config = dict(
    hop_length=160,
    depths=[12],
    mixing='mixup',
    batch_size=192,
    lr_schedule='cosine',
    warmup_steps=770,
)
Rows from block 3, named by matrix and row number. Rows with one number belong to one channel. Each number is 128 + 24 x the weight over its row's rms, rounded and kept within 0 to 255. All counts start at 0. Numbers have three digits each. After the name is the row's rms in percent of the matrix's.
# filt: filter width-3 conv, dilation 8 (model.blocks.3.filt.weight, 384x384x3), inputs 128-255, a 3 kernel for each
# gate: gate width-3 conv, dilation 8 (model.blocks.3.gate.weight, 384x384x3), inputs 128-255, a 3 kernel for each
filt.192 096:123107133151128157155150130126111138173152119129115131156153159140113131133097130168125099109150121116141127159134142136129124132101109147081129105191158153155122112142115156148114146118111164059139116180128169143127110123148189143129162103131157068122153125131146078121140101134160103135126143113142122141134117126097147119094072098138162143148090107150111131144048106158161119099132143113100121123148120123130132120130137107106118156134112160133112135157142119176131128144145153094133150140132141118111136098108140145116122102107083151124161077102155085098158068153153082122104115143122133131146153126113073118171111135194068142147127155124159138103115122137153142153138163155144122135091107204114121152114111138102122147127134140096122117129148145072118105105127162088137167122115143118137165145120155097156171095116159155127119086119141084111164125116137153125183153122138102149151126120145101121142145153154141141170113126138164132131160131146119128118062106061146109154125136172129127154147128095167101141135129176145127147085145118162118164128108178104130155124118135108137139128139121092120184087141093134139150084145134151138163128138152138130
filt.193 115:131095146184113150134102115100131090162169151132128097117119131140129112129112092135150136120160179130147126125111162128106085131134103139114080130143115185133184134108100154162134146139145115117115122132091143139129145081120159153147122172137118102149136115141117108100138143131121123096167179141147123160164103140134173142127095159120148146111113108149170138138145122149166154142104119133142119145129115132124129135134102107114122168157140152134160133097101131115109149165121104087095171166141097154144154132118154154146071147122143115110132112118122126147131114114134121152132161144170128118165179163116145126098110120121134133072120083149135099109125136143115082119087102144172168135116104119149146141164131126115130117161131153093161126128084151104121077162109117137139138133147113100105136121142121101129098113123146147168101113137120138124097131139108153122153154155105100107130182159122099098127111139114111133120161144147178164145157137152197162112113109122172151094088099140185147156162158099133094122174151126176160123081111178159147122163143156173140119112149122132111152112135135131109119125128107169129161101118124105101158151144110091123
filt.194 092:137124153076132116141151125143140161128138075140130142166160144128145131132134143091130090119092089161130136132140117141149136137136148094150141138141117092098094150118152106084068135133132129112139154138145086126083141138159089105071118145098143148111150148109141140155104109110143138152089112095144126108112103109133105113134107137151162120157139168080123109108126116104103093102103177110108137172124137140123144131136142138140176094128067112121084134120142156132135165151118129136147095087088153146119117143131117127094152134141109085144139146141122131127130127152108104103147117099121117125091096101131132133147158130136167113178161151131125115145128132142149167125138138101107093134147139109130086117132085116119126153146092148136135118107147110135125175161145118164121102126099160154118119134096137134126128157118128127087126180152134138172153162095128153107110127086124148170099124094144140155136142116145144129140126097110095093109088078110099084133127160121088129144164153120133089115117092143135103150107095111123074101133164087074096107114086102114083125137117156140137114135123133107141145197114204141156113126175140127154107103084156136139
filt.195 071:107119068100122112094140075086095126099131180101117113089124077122122124117136084102127151139138126134128103104129101124140111135138134119124146116144123163163120123124117094129169106121089105103099077115134101119167144116074105149151119104151126105091104112096118119111132151147110113122115130156084096030128138095132127152154134124112140103113122105114144145111128129135127153158132127172184171109143095104102097095125140084115093102126147104146134087138096080113140100150111093125112129161178119126157124142129110135154102108142131145156116098110121105154091123076121138114116143139103151145089131155144114141092112111096107094040126110122161113135138126096127132072101106107139160133108112112137152122129137130131144092126137117107070106114141135135131108101118145132119083120140076133113072130143083099098102086109074149145142128110114160147064107092104106127091119154105112107108130149095103090091113128102119105108110124106134160127140164138135154129117130141124164100114087146117161103132151109156152107126156127134156085095057119165170114136158114133143134120119113100077097154122131118165125118110125113108129161119124130123116128145103128102
filt.196 107:098130103103103089124110118114138111113106132075104169171133110086133150079129139102100154179137119083144134158110099096136145088124151105145133132145114156119070066119153139118132093123102094126118133126153157115139085147116145101134111114148102119128144123122097128123089124144113137137125107139107125113098106122142143156071078121199154118097141143114127171119111134112117137116131112136114148076143172070139135142134103109133118101114143115100142108121130128142139125125110130113121112112155197120132110116122108114145174132174102107129109113144125125115154129118093106146089140153064115160105098142148128154160117115216118112187138141123122138148131127115150152128119111141123140107124129100118119113127164138112126134141138092108111106121148076097141151125148181152124126113125137106141136111126156158120179124123131113140222158117103127167167131139142142116115110116102147134145126147097123116131123125180136091120138147135127133114127143125127160083131134132142139185114106142126145120132152179157149127123146161135145115116096116109149132094134122130145158113104134133132099118125088140152233151096150142136125088088100152136108118145113128117
filt.197 090:099159104123135151130118115123116087100107112119137108119093098127125117123113110114094104108119105122152107103110066142124128142137104135124135158138129132135142153154095127091129131145113095122092140124118118050090133178143099089118095095098092113097136108091141152113111106094152150107107099123096110113097141116101112113075152081158105156125130100085089094107096137104115114138160141128121126101142096132164073136118141112130071098132102110110128135158125145120106124129120126127108110113100094067105105119113088128097112101067127123099097134100104125127118132132049125093124136095159159138105102122095094131163094079142089133164086120146105145132146109151133121128122107108096096127121132117100112094098110090114098141098107114133095124117048090119105143102101121103132096116112148116093119110099127103096115108132121112118161116156107119094124095090119126120112109126116138105083094106135140084128124099139112135091117101104122122111125103104097124120141106095128120140131140102102104089119090142061108103100123094090110122137084093104102076113081099072111094101131122129142101113093137154119120093141126110115125100141156148125083083096131140104
filt.198 098:130157132110165082086170090111125117146168112144148128070147085141158139129150129124132112113108122161095157086147102101143113144141122144146152126108129129121106097121105134151119075110105130156136129137092112168092112125144125172102153132147096175120069167104133150130172142124114135126159120106134154132121142112132108115134149115130140112126152130163144114137161106139114131123117133160150126120144108114119125121117124109123127130161095116144102128123144080108082117105133108167110164144127124159105127205125148163100106144110123144101141161135104133135126163146146129093150095149150144121138123125158153118081136113095189114107163104106149112078074123113134119101134104123122114135178118128134136128150116143163104088135117097152109140134118152175146137116159152163131115140132092166101088164088128147132103185108098147113095123096132171139090149095128137137158149116162155165144140115116140148087134073072137080135139120135116116130118116139124118147129142135073102079160121131128114131101105128158111144128113113137120087175104157133102118132110146154139122156087144109160117160100161125151110189127126100142124156104103111122151150098072148109
filt.199 106:147150130153125105140142136122144161172124153173128131097137130197112163192126141161131163059129096116144120097141124157144147183110135206114157108140092143141079168149137154118139147150081154116178141148144164125161126145112155129149160118153147121153143144125186114163142114136182136125157126129139159126132132126092145120115129158083143083172128159163115158194096130143136145124131100149074121136172114150158145158135113116146139165144160131144126161151113131131108156154086187122169161112137093110136182084175158146152086129144134120118169108171129121159139105129141137160146131121184140115154122143121089146144129146138100135122141167147164112082137123172159135158153151118140135187112173169124148145121143152146139146142115145133166150113142184114167112129118135101104161130158169139131163135154119092140134113153128139135130120105177093150117144154151102133151144143160101167139138127141130152135136156108140137120147142128131128110160143132135147142111142049159082129134124124130142140134141127113137121150131122114147176130146150143139136128154147120144102149129141157093154130122190106134129117145072135122126115122146144131151133146113150129
filt.200 098:137132105132111100155128106134167137162127124175130160132127112178144168180143168144164123106135090120104134116153085149118150187127155161156177089119128134129093129103134127146128131134137176174139125121114163156100113123127147157098156148147175130108149163132181155175160114147174157159129134121137155092144128108107123107131117108108147127171142166142133114202172147128140112105133154189109171124097125140129149120155136121131126138152089129130080139164134114128120111164140196151144163136122165121109168094132152129101139144151112116105204139159136125115169174176154160113128120136144103137147134110142136155159140124205156155162129110129130137102120106148152149172162119120145103159125157163139111133131115151137122158172141141111102151155139182145153120133146174130154138140102177160150155146112135119095162165117146143088138158134182104155156157114176165146138136112167153168126136116161158153122106086140154095142156098119130102126128106133139110158127160064124102155139105129143125125143102133137127127145114147131095192160132131133111138154104152154120136141098128143155146126118156104169164155133101135134150087126123115157142130112142122132
filt.201 102:142092110131121113132139089127137092133164143125192090149120120111187095121172099132135154150102159143141171148109151134156089114168110111159111113157137149125151140125129130154133127097137115148080116151079131145116126103145148170158134156147157139145127131132118145104136171122118174108156162145168084146151091093138160131140122118113145133111152096151171119135159111149141156101114104124162128151145103127105133139144093136116132166142135155115157137115115130117133129163144130152093125159122140175101121162112156150120106148124139134115123159109131130172136190092149140118138166150137171111148147147127197073136115151117193140124133135122138096127081171122165120125122106137142136116184106152135176154164134135156064139143184143120144117159086131175119121157119138193120150130160118158116157136128135150122137144140156129126122160161127162135133159141136165157150141116118150086143157120129116094136121138143101161142139131146138146138129158136159140111124120137099160130109111148145154138134170106164084135170125155131149127144100143153126155131140149198123131132111124148117142163065120150140129185119114164116120111072128118123153161119118092121
filt.202 093:098131116125161130106137106111128149127150134126133183090123085145163172122139173101175142130125116171113190116138081135152153163152183144140150106098169115123124141117135138170140119139112128169159108112124132172143149113124125178142129168150111172110120152103123153134148146178127138166122136154128152095119143110125099141120170122114102104145143167118152150108164119120157155137098105165134179126127185136125179073102164128119135147201138116146108098096149119100109102089159128172134149123149102104154131153133138149138122112119104118095136182158150181125114147155129174127145110185130146170145177139111117176111136097113138104103095090115122133123098105129135162110150099130150136132152164132161147148183148105141140136129119119145085128130157161197169110105155133107185130168134116126121119150119115108113120161073095131109148119146138131168117110129125118138113144145122122158107162146125132141141160123103124094112138150130161137124144134144143158142135158122098102102108088121147149141142162133091141117129165133156145106128133142137159136178128127191169111136098100113162106157134148127188108131128119075162117133111137121134132173146110148096
filt.203 051:162157115129159133138098103134149166112127138104157121159115113113114096102125133118114187139145143166104090150120138115115108100130096117118149097124116148170143125142108120131163169165169146146154132136092110153170123134097125158181118122162129119140184132129114124120102125122118141099101155131154130133147154106116137108125147122114118138135115139123139153120134140107140149163154098101122086151141063159176129123154110158162144128153175140169127131149130147133143133127117138135151095154151117131140133131097106118155154102139152167125108140154119103144078141123134160141107093104106136100113131169095130122168105177176120155151143163133135088133120128128146112147167150134129176121142114110117164102128157159150141132121147125120099148158117129122110113107103097099130128111140171145139145163175162171120136134166141141128144103117116141131145118133108106136110141167126133157129154151138141134154154164157125147113091148122140137142147144118176127150138164144157087167131140131141143133166122125133132141108147133128162157148154115159132151149127118144201161165123111128098101150120093140121135120178096106095161191119141113096121139147159119128
filt.204 110:134127102138113089158124095147126118199140120148152123151147116131130135132126137173139132140145149125171154152127104155111112126140129143137128117137139157142119137140109186163148179158155128138160138106108201144130129131119186145154158154142146113101155113101122119113151172148144127119170166137166121099154124099132156154116124096172127135124137114166148158131140138162158147113113133120146128143137122099150120159109122105138117189145137179127132147111118131119092156138156155115105176170163143131127154126112169147130118129129110097087118133120108138143149119124161138141129186153161126145178150155127118130148118101175131122163111109205111128090128120167127129178118127180146150124129121157161147167142137167120131153131145110117109125121122138135124108132141128139150170145128161111103192139134147149142147126129190157130139131125129152138183133115124161146203129130118137109162141145125136126148121118166116128155150132162149142168146148155169146092144119093144156147115103164154151152149147153135128151139142173151147144109097179162157182142135187152160148116115130142152185122128124145135169125114100133119124119111134119126187148140122100100
filt.205 102:110136163108116150178132180116088104152125135111131085150105167108108108098105097122151135144149133112143076120111162156146143126135116110135132140158103124176172156141146127131133091102121085112113170139119105098119126188137127120140116097079120093160142133168115105127090128084112111115104118095138152164131131163141134094120111138160143160099110116102109088091081124127131109139165159123138143147135114116145103121157130096130117112125135135124147122142116187153168128143090127096149094147087131096127143098156133114118142090124147153157107083092099101123104135155110126158110126063137140116118128116104104121153124161127080154120066144166151155141154139140142137107121160118120116159107131116111106137098114103113138149147145131116160091149123117089110144088070104075095106099128147126162112114153055098107119085169153124123117097156117089096155108144124151143138112116097138100114097109095136130143107161142123170105108092128137120139134118096106098113127104140171114130103176134107114109108114144123142129122092144109117108102154103131110127124131115111113134123175101096094111127135106128096122074155151137085127124162174149134129131128166127158
filt.206 112:143110146129134115126207134090074093131170140124128127118151134120134111136110118134091134121161150096114109135133143128190134132153110143124107099157142136178140124161106119117134133113117137051091083162100112121131132121137143128145124107137140152147128151127122073094113126141126105118129140159148164181130130149110190143120153098116176166126091100106134133161122148107120131141128154133170139125216115121108085132128152127033086123105109145139143154093134130181131123102148115104089102127157111172147123203135118164131106182134121138126115079079118094104155124162154160141103110119133193121128125130121146133106114097118151131123102112132195158113121125159186143143087131118133141127172124120088119097175136137136146155139152136162128115076132128114112099118107108163135121112119150146122125126130130054129140146127125181148135186140125142125102177139115151142122118124115054094130137145141024105106127099140147143117124137113123131126132140110131142127068085132166158149109123127135139111117131099171123117122131105151143126054117120145149102118140123129123146170154139114133136164147128113123110158122091145143154143145138173119119150153138120097
filt.207 099:080035142129059132125060126121126116153121142140108174124109108127126134140118149138136159127120118154150151104082118141125133152135159145164125151151152143100096152126159155143138128091112114118126153147147140118130130091157144148150150158131109075124121094108129132136137135151148141161155153158123031132133046134137140138118076120128128111130132144142148147126115124145151119124114117135144154172102158142126154131132121116117127146118133127077134144106153140132132156155150129097121142144152111131111139088126141111152111169116124075129111118121098132119140126130111086113152176162140100149157136143107112110114139136108143130123125129174125146118144107161130164126086139155144152145133112139160144146144125126093130144175130120052122112153146139114127134163106106157102133131131150116159152116141119114158119120104155105133110151101144135155139121129117206150158125139106122139134123133116118133141115109119113107133143136146132140146146150135150130122140142126133112094092108149150140127169147124166115156149141135135150101050139148141153135142139159144147101083113144121122145072134150146152100141096121168131101062124161132135143118155117086125
filt.208 105:138114128089060042131143133099111134122128117131120155126104107103114124113124142129129116155119106119103120139136095126133147095118116105126161156116171147114107080125125132137106132122132109120138132144167110116092159115149112114115104122114131140099144125133107137142113108122120102157127112135159092139137147100131121118097122073175116149104121144124118115121123110121131119160116172073134098139155137107108135170126202112108112127125107137122112155114203097109133182094216118137133120092116117122112095135089122115117102119124126103101074120094088111064145110181143145101116113129119135146136122095150112132088128104086105098110133108162138165124138140132121200146120165145113118096130097107125087113133100163133151156120143117133088118109185108126102115145141116129113129124095113117171117111130124092139113123092132132135110118132050117065106126103106110138150129132115116149153118123127102163120121081121114136136125133125115123134116145125128098087117124169141130144138130121113113100105111106136119156115146113126091136093141116105112118119110133115137163136129165129193158130181088109104119114124153131165100104071103141121126113119123144132
filt.209 118:161135113145150137157133086143131133171160143147136118146147104136110141145117122141162141112151131100138145154136105135126103119116135135125143125132118212176153134134133151158140162155114162137126120119108184137138108126125168150144122129135153126082163146107157118139130128155147132111164150141152175083191156117112144139166138141149135086137116136134136148150123123119131136154139140143115173106124099130145149183139111146146153171160142170150107162135116145128112145160138182120115161164153111093119162113116149146128116127126166153125120106129122123143179131124191146129089133143155119130140145147125116120161135122139114094134118105168148112109137135140148105206142114128147129124104122129140136129118117195154117137134107146132116173142161161121145078101130107097128144133125173126102186157117167134131136107098146159137153108124151115152118135094135142145133140121139125150121141123158150126151131106166137089121134113133146133143154139133133136134124145099155144157136103117137135131143141156103134133131122147143129189134101147157150169147125138139144158149087116106113184129108124117155168116105079128127186149142118136137160136130120125104
gate.192 101:109126123119120109099104107105139108158157124112169119106107118113154113113153104171142124168125156155177129141119123108130111120164125121152130133167122171133141127116113150149142156127131119135124101145126128143128120065151170159126156169142124133135127116127115122106147206139124154111167164140137120128137115109163169140124116114132130148127151090158194139118146123170146133118112124155188134107150127133123105129145117126113102152125132157127127113126111137126124119153114108098115151192136133188133120144123138165132139147147123091098124144123151104128122157120140125140168193137123170126165139140108158138122114112122145146113137119101135133142100144119157113119113101155152138117148124167153140142154150107141131161140152107113113112135102121145128127167141128170145144123130114144112124141138138155133124112130146150131135167144130183126126164152125170125137143119112133102150155133101131126131089112126110136153166124155137130160138139162170145119128099148124150099079112164165156173166141110167106156163125146159130108132121152189137144131134148193134128120131124143130100151110140162127107137140139181147111121099116135125158177130100078113
gate.193 113:104153133082134134118158149147180134136138109113104170131195133135107148119116154156135128151147114140114125140161107116130136141102178123108118149143126123133113104131146149149109118144098146141154130164149142149115074129123140143114174098109146134115128193113119130144151094136125143149131125123103224119097143129152136135116119160143154103141119163161110131114084109147137121097128131133087169118135145133150170103136105115153122144115118122153111084171129103173134084109090121150133139111148216133123154126156133125141207170154096152165144097141151100096131110160148121145162111126082126146129133116157116141132167133165153106156173126118165136148157122087150142088181134144139110142113143175121094153115127131128147147155083116132122140149190123093144192129133165098112142143110120189157093160112152180141151154094115141107150127096129094148160158112204104121126143102130115146157129119107135132105146118112176087164115110136135123136133110171124118138117153143131114118152098170133138154139126179179128146143114167150120114173150134122145156156116163118117132140135108099086103155137133095163158137084179128147098129141118146146138131129112156146
gate.194 129:105155140088136145123143140143155149116146166119127161141162124108120153121122169128190202152161125143151119145164156128118131114110146118086133143129102116146136114118145145157149141160141135157179147135137137176179117091099124185170138163159125164164132169144121129147126150167123118135128146152079182108093145141145134122123143141129115087113128151137146169114109157154170148129103108096098139124114139127137156152140127148154147121175176123161157134128134155154138148127138116137170132149154157171141122142163130180175175147125117119153110142166110147132109116148095153158150144140106104127131162170125117137130155145115161142135140128123124131147122111128110123125133146151162149105116142150184158133150151112129155150148147117150137142133172107123164175134131136138131137174151141137148131174166131181157133143147137159153137117096127116167150169153169169133120166156126140160149167158129129156131147137133152119157190152150169142144175148140163150122125154163131119139138126142161158150169154167138125156161153146187153113158170128141151142194178131147151119152140128100101116133166117117150150159134175136118093139155126123124130174166138142138
gate.195 087:111128124148122129155117115132125121172157169134124117160132108133133120131129132168174172135132126152151113131104112135118128122134126135097133124139104137148109137119137178189171155143129125128137135142120155151142101097108171171167160169155144123134146133123118124128157162136149125121169186161149117126121143129139157126110114088139115139122126127177176131140129131177171146118094111129142139129117100140122138138122119130140103172162149147137138140103125129123110155134130128120133173181147143146110149130120166140128113137092104115099135134123133146148131105105121135136171155140125126120183171181128127097131131118161127111124118087155133124108124117133123143125130138171168154131121137162176173156166145122108118143155153121131121106151133138141130116145101163143122156160165136128121144128134156133105137121142149145118120085112131147130166126139155172126156156150114137136168150132110126129135121132142117129172141116171168160171166148170176149118124126123129104109098110166177154169181157115138105155152140160170147133121105175160130147164141176179149130105107126102112135122130137138149156128124137142104114102133107139125164160140111101118
gate.196 106:129118129099113086113108159108119136170168161104109090123129189115132100115134114144146147164123148137105113128130147105105131120132105106140119120101113131122134107112141165177161118135138131153124119112139175176169070082119167171155174158134126136156121136201096141130151155098103130134155157118120123168132124142168108104135103095139123156110146114180164122111147094172142139090108106138155094133112129104120138137120124102134116140158143148136155096133150086098160107114133082148153156159118173150113120145146154141130137104115094085102116153126131139144127142119175119116140143115112143137169167148157132079102133183134148176124146174124109148117109139107125142091148170194156145120130134145167163169136138146140121146152200117129154105131111119157126130112124147153137140163167093148165138166166130148148118153165167131142119132152126179103151128164128145144180146150109136107179155119103154134122133198139134180166138115172150142152139132188147124092121113158096104098128161174159143170151141127138123157141130170161150107152139166145109156155158161177139132114137125129116127145128118144112143137159143097098140124110101100132159159135104109161
gate.197 086:167133106179122094172122102148161141110116113119139105137143139148129107138134114119135083092131157075127134156140115158132112131129114149124125100129175161130162160128102134133123151167161159166117141131116148126122130105131137130115098143123159150147170154119170135105097136135138152104123121112164142109191116116090136144152132113121131182138153107112136142153114133112149141135114118125085111114114113160172112162161141151149119154141090139141136159134094164139111108137149182121085126117135078155173163134120138133113088158159200102073140135100126145111138153104159141118089143160165097112126120115105149147165136111127151137118130167144130125112138150149129116218138101110143135144118134118130107112136142157133138121153152162130132157115087157140108059143164090136188135139113171148109168110106160149140132148140127124130131147190112101103114140152073097150100133133132124110110126141161136130159148117162146139086155137108141129117134117087142152140139113092142170156122117101157159102129131110095151083139131107134135188123090121122114120141117118143147128138116107150156183121105136129122114154171061148157156121106136124124135144132177126107
gate.198 097:089108138062100093092111105120172118149126134141173140109136109120149109125177141142114146134110139173173165096111118126137123134172138129166134138153156112122137112138122134146135130161159112149128121121104104130109118107123136141134158163144101143105108138130124153130150190153130198150154145144076112112083087104154131157082101100118118139133174128145166137114136120146151144131116128163166138134136143147175168126134137129166138119094124111114140136159149112107117148180158100152095148156149124144117105140097108111126152139093077074085117148123105134114120165150106094136182199157136165150135133143125152115111154118114168099156157121137138157152142130150187179100127134147137147122143113139142132139122136119116123167190172118150118122147122114157104180182112127193130103114131134172127113125141101168135104137103149139152145175152150181115130142121167180145127114136131171105138116134122159122104113094120112117135148140148157150140122145136140143132151105155098142102114089154154138150147156121139097138148145144136137077150105140127133120120118149169150095091117170169165105138125155177144121155111152165135097108097130135127132124133100093097
gate.199 111:093115127116121110103147141136137127131163139118105107105144153131096101131088093153162140134178170167136120105149166122114101135092110136099090130133101113149127127105112139160135118111131142079122126156131137170153114108096142170150168158135126138140124148140120063091163147142122092112163165137106138128082134145138188158113116124107155141128092106149164142113096108156179145102100090136125130106145150144114111111152116148099124142163132110146156124095115104151109121122102097079117142175137128185167099113116138179153116180168094122088143086115157120137099104118126147165164145129112078112142179145119136141119128130107123151117132158109130119134128126126113107103124110149169157126092093159130128146166149108133143137140117112126131140128107114075090143119143141141139143151154098132119119153153132130140114127154130184180132116133113099119127157171171161123139160149145104102145182150123085092123130126114132150161168159152179149148176142161164156145099115129177156094101123160172156155173156128166147149173140143172164106098123131184140138166148158155137093162155132107107110123123145092104130137153138156131087113144123112115136159148101117124
gate.200 105:130130142161154165143129168137121131152163174165141153138129188149128130148135134144128131138129153150160144139127163125124127162136137141128107115134135095133112134132123158144152175172184152112124126128156147116164120108102151170163157154164145120173133125160143106102176172161158121135154160144124128141101130137143170155155130149098112113161107127176155163148144136136160159117113095122131118142154168148140151129111109147126142162146170145134163127120115118109140146134117134102120171154157147141167154146175162165180129108140124112115177128135161145158139123130126124147178179150144163147136150170143129137108100140160113176130099145114138138126101113140143121127099131149147169147132153173164169160165188140121130136130146157142176142127115172128139158139147160160162148141160144099134154125167165118173151113167143136167131096095181142167143156205149144144129142164152112124135137151141091114139126162129110152171162181143152153144148149170157166155121113115137141119089130161168174154150159122125122150146162139153180138112148158160147148138173178169168117117151137136127147134154156136120157113167140141144102110118118138124176183195115114135
gate.201 099:114143134092128116109132123133121100111133098132123153134132079147128168147115155105108076128120104162115104121148083127143161147114165135104164131145125070150105145115133111097078122081113141131123130147104106122085160116166113109066147116106149144138144108115121118138119150127133086140119123121131145114072157109115140124124162134109133125148118146117111112087121160140105074097137161113158174129138145156105114086157121153119107127110080120129084132108120134128118146107125138126144105125105117185110119135154130125107126177108095130114165126130163122104116162145078145105141118125113087168117113088095168165148096095157131128140121117113127143129126106130106150117100099120112083152147167162105100121125117091144127158084093147125122082110120129118136153136124133153180138108068112105124129113107122112109133132128111126106124131159138105157150113101115144107149123099138122131111125084124093131148108081134131094144121104132101086118108085115120087140114131122153105123125123115122101126110075109149110137121092113117074122115126099124100123105054115116103102171108154122178108130127130115155142134125144158108069183129126131146115136110161118127
gate.202 097:189130121165134123158119121122105127204173166131132120154114151105131102122120126175147149157153150139132127152110124137134134138141109127126128110156129192197143135126125165164152194146169127100120088128115173154133105119136201158145149132138155109133181146154110102120130146127150123137162171125173137137156140113120157117125119100136166177114099105138143129132117112173135125121154137105150104150133103138112113120136155134096113192155146181151160158130149143131147139135163146107143174165125115141111155131122171138131069095130118133124120101105128128123154134120178153122137130125161138114181152144100139127165113140170128163135103127167162165125115148158149142149121133166148146132134125180128135166155136146138116155134180152111139100125122151119125096120126125138120158139140159120163188148156172133114144101155163152141134137144119110112183136148158187154215152156097105112140125125131120130134107144152120157182130118158148141149149134144144130119086091113140139155119136171133153148138127079172130143140145174148133166107119140165110168140164156140152149132128139127118155142143145122117166137163105125140168164126120126128181142131144104132
gate.203 068:128127123171123145122126123096110120182162161148126117103149141141110120154111111148137152124151129148159160143126118130108113162117114144104098153153134167162160148134147159167147105133119122103119135128123149147156137110118157151140140155126144111130118124135132109103183173143133130131177176139159137126171133157134159148151137112106143111147133144169144168135098091149168148129102119195137150148098121139120149123145146114132133150136138122149151123125139132133145120129140118114120174180167136160121151119115184137151114119121170130134136104128129151118131121125151125133152191162166128153164146170150097072112122152134144110070112122134119124104114123153121130122118155140162164121105092127152141155165130126108123117143137158161146141144133162116130088141087143125095120144156138128135135138142132128149103125118154155141081121081175145139119140128164197155143151164105135120145141135106095124101124119106138159125153138155166149141164154158179155118107115104152130085129112149173140160161174094133089131144173143153157141121131175155156132149138143168135113126130100101095152137129147128123105139104122142124160098120138130115167162157100106124
gate.204 107:127119121141118126109126140113108130130164162150120135111132155150140130145130133139155174111124131163136144101115156114114118130131133121125149151142097134149118154111139129156169094108118133119161129122119116157185139084088133180174136126157114119153106134156121116138170157131143132149151163140093124134107116135132121097117104136106138100158125154144166154122144146164150159135118089129150126127125123141094152132133125140128163130142171117135159138129153130127155148142105110125173160157143107161141130139134147150148071116116137110127145133172107132172127151115090117123166148131142123126159159178109150113125132177082163163117139167102122096120090125140117136125129160131143153110139127148167161125144153100126127108140159128124153150117143150133162122116092119177134135160196111124156126155196138144159070125175136150141085124118161132163105136148125165142127151150146139149127154150140116154110118171099140147128132145146146157145148152131150144136104149119097082104137168142143154155140159082162109132147145143155161143151177152152158119145184129153155087109127127134114131134121153137148079161131138135086111121120140106105139148146117106156
gate.205 108:098113112108128100130132115129137139162127118135127134161150126118103148130125143146141141154145108138162135142126095118130120129128148111104150140150124131123085115160120174143133137134130119120157162162112181133137051124111183139127180138147142114122118139098093111129174149145133137138151152120129126117127121107160169129098131107149126133119116130186145161125084123175162134069117107144133137161177127104164117103124112103140121163142129163156130092131110129166087118141110109108142161149130195133138130102120169151122167146145071134095131126160115117149118093127142127131164152149117141119169143146150113156145132114169096132174123141142149117116129108119133117110112111193153141131125139158146145193144147146111130131121123107108091106133124115117141143132159180115162171128129135129094169135128128105120159114126170150134133102117142122149195148127150128120177146117103105141178147121096121134141157137151132106191156123174162135167152111170133134110125127136159117120116103200164142184154134164140125189142134212152143098104123156149121189136133172141171143115108107137139135130116115122143166112140154142128143105123113145108189150136122129108
gate.206 101:146110141126118118182123183098139097157106139113150136164120159111150133100154117134132108149104139147107112147107135165130185121136153100156113187160164125106163163113143135122123101092111066129076160150141128144123165105131120120141123135111154100139168099170079148090116164125126131130122123126215086198143083154146120161111110118152134184075134087121161121086151113149129130126126124123167152165113196147138105107152131090137060155099118148093140128116131178115149149138128104138119138153122103155140109135150156114135120178130167123112092148111098113083099146113127104147148153126155122182156127127075168128134124122119169165122170112174120195134121108161136169122126105131121134132153165121126119152128151109130144169133144161098135100164073092150096102167108077183167130115120151141149148115122102151082110139127149111167101144165121167135166127171116183139144105138060152066129134118089136072169106124166102161123126134146121122143105112121138123097144081158095139117126116141127133148139135079180144145123111139133128120150115124130140137134122128150119152120174100133142122130158119161121103137150144167120084141124170108176151128145157099141
gate.207 109:138159141106139141125151137145138152165130128132137150145183150117112136134120159155115150132147103138124134148167145099102120120113134113107126094106083098122085098098130161133140130140135149133162110114129176167137108097136162148119172136135158169143111128122117111145142133134127110145138117121141163125139165144147111116142149167111161087134127157167142139120128111162134139071106117114102119119136134113105157101128103113123147170138160149167134108120133092091128134118116134155154168144151167165116138152141152150146158156115113110162138141152133130137136159117163150136145122133107087119166134139160164129117131130136164110134165140135142126095092107095088107123148151162149130130106142144131119167139134166178161116118094127142147128109153146126150149129132147149086167148155116124134149146144137150131142152128153141122078119059121123138145150133114104075181176144146122171189162139130122149149138141114120108167157147150148133162124138159132124123106150141129128106143102167156130152126142129132108186150144166159138126144151138135130175141143185156128124150117109130110149163148115100121137184123138117111111142134080078113155148139112129147
gate.208 081:107154136111130095099125149136135134109088128115142144141115116116141144114148135082076091122080110119145125130122128125150148137151139140133132153152106115090088108145155092064096125148135131126128126143146109082102122162145095059094116086117145127144116090134140148139094112107118135137087083094117128107132153146104130119108144152114108111115151142105092104155139128100100105139123123094138128098157138115153141123104082135153135094086094092101097157133129113109139133124121135130142094089072141108137122125129104115098124126157119160148122145139131118132139093102118131127106129122110152139090086102137132138136142127130095120141150160114118114131137136099108123133120115105082109117152156111082116089105111123119124118090131129139138126122105133138125147143170119113112106113105117111140101099114154144134143129125106088121137096108117147136127116130131093125100092113140157132117082094124132134134133139135090105098088111096082103084093092090080103144169156110112131168141150100083115100095097121111120089102110104089102111123118084078066088068092100092098127126129124128134142113113128148130128087102144135144154156127113162152101095113153156151
gate.209 119:118128097079136139102152124147138121131190133138102107130174132112123123123099124144201139138140134187149141126152133122134116121107121103112125141106129096121130114134131150173138132151121134101124135141128123187147100103118136177145164183133113165126105160117110112130161130131127115123148155123101158118101141092161129128127113114120135114140105132162142136106120124190192142070060117116086136149121107139127148108106100142126154126189135131157139119107122133147148125113131103140140148139128165138125113131122151169137150137133097127111135132145133172141105106102128152114187143150104123113153176148126086119124154163127152152151152170109115094133106151113097120107132131163164137115133122159194140150173119115110092133164158115153155125104131121124136164132121139129142149194147116122128126171134142134144118157164133152129115114151138109159148179134131139146140190141122114137150159131113106139138196148114155146189156130174175147158148137169155124141112143148125109104135142173183148191177156122124124177145133178181143112136127132141123152179144155162122104130108138095106111122104148108133107146143172118131102116141121135132143168126106140127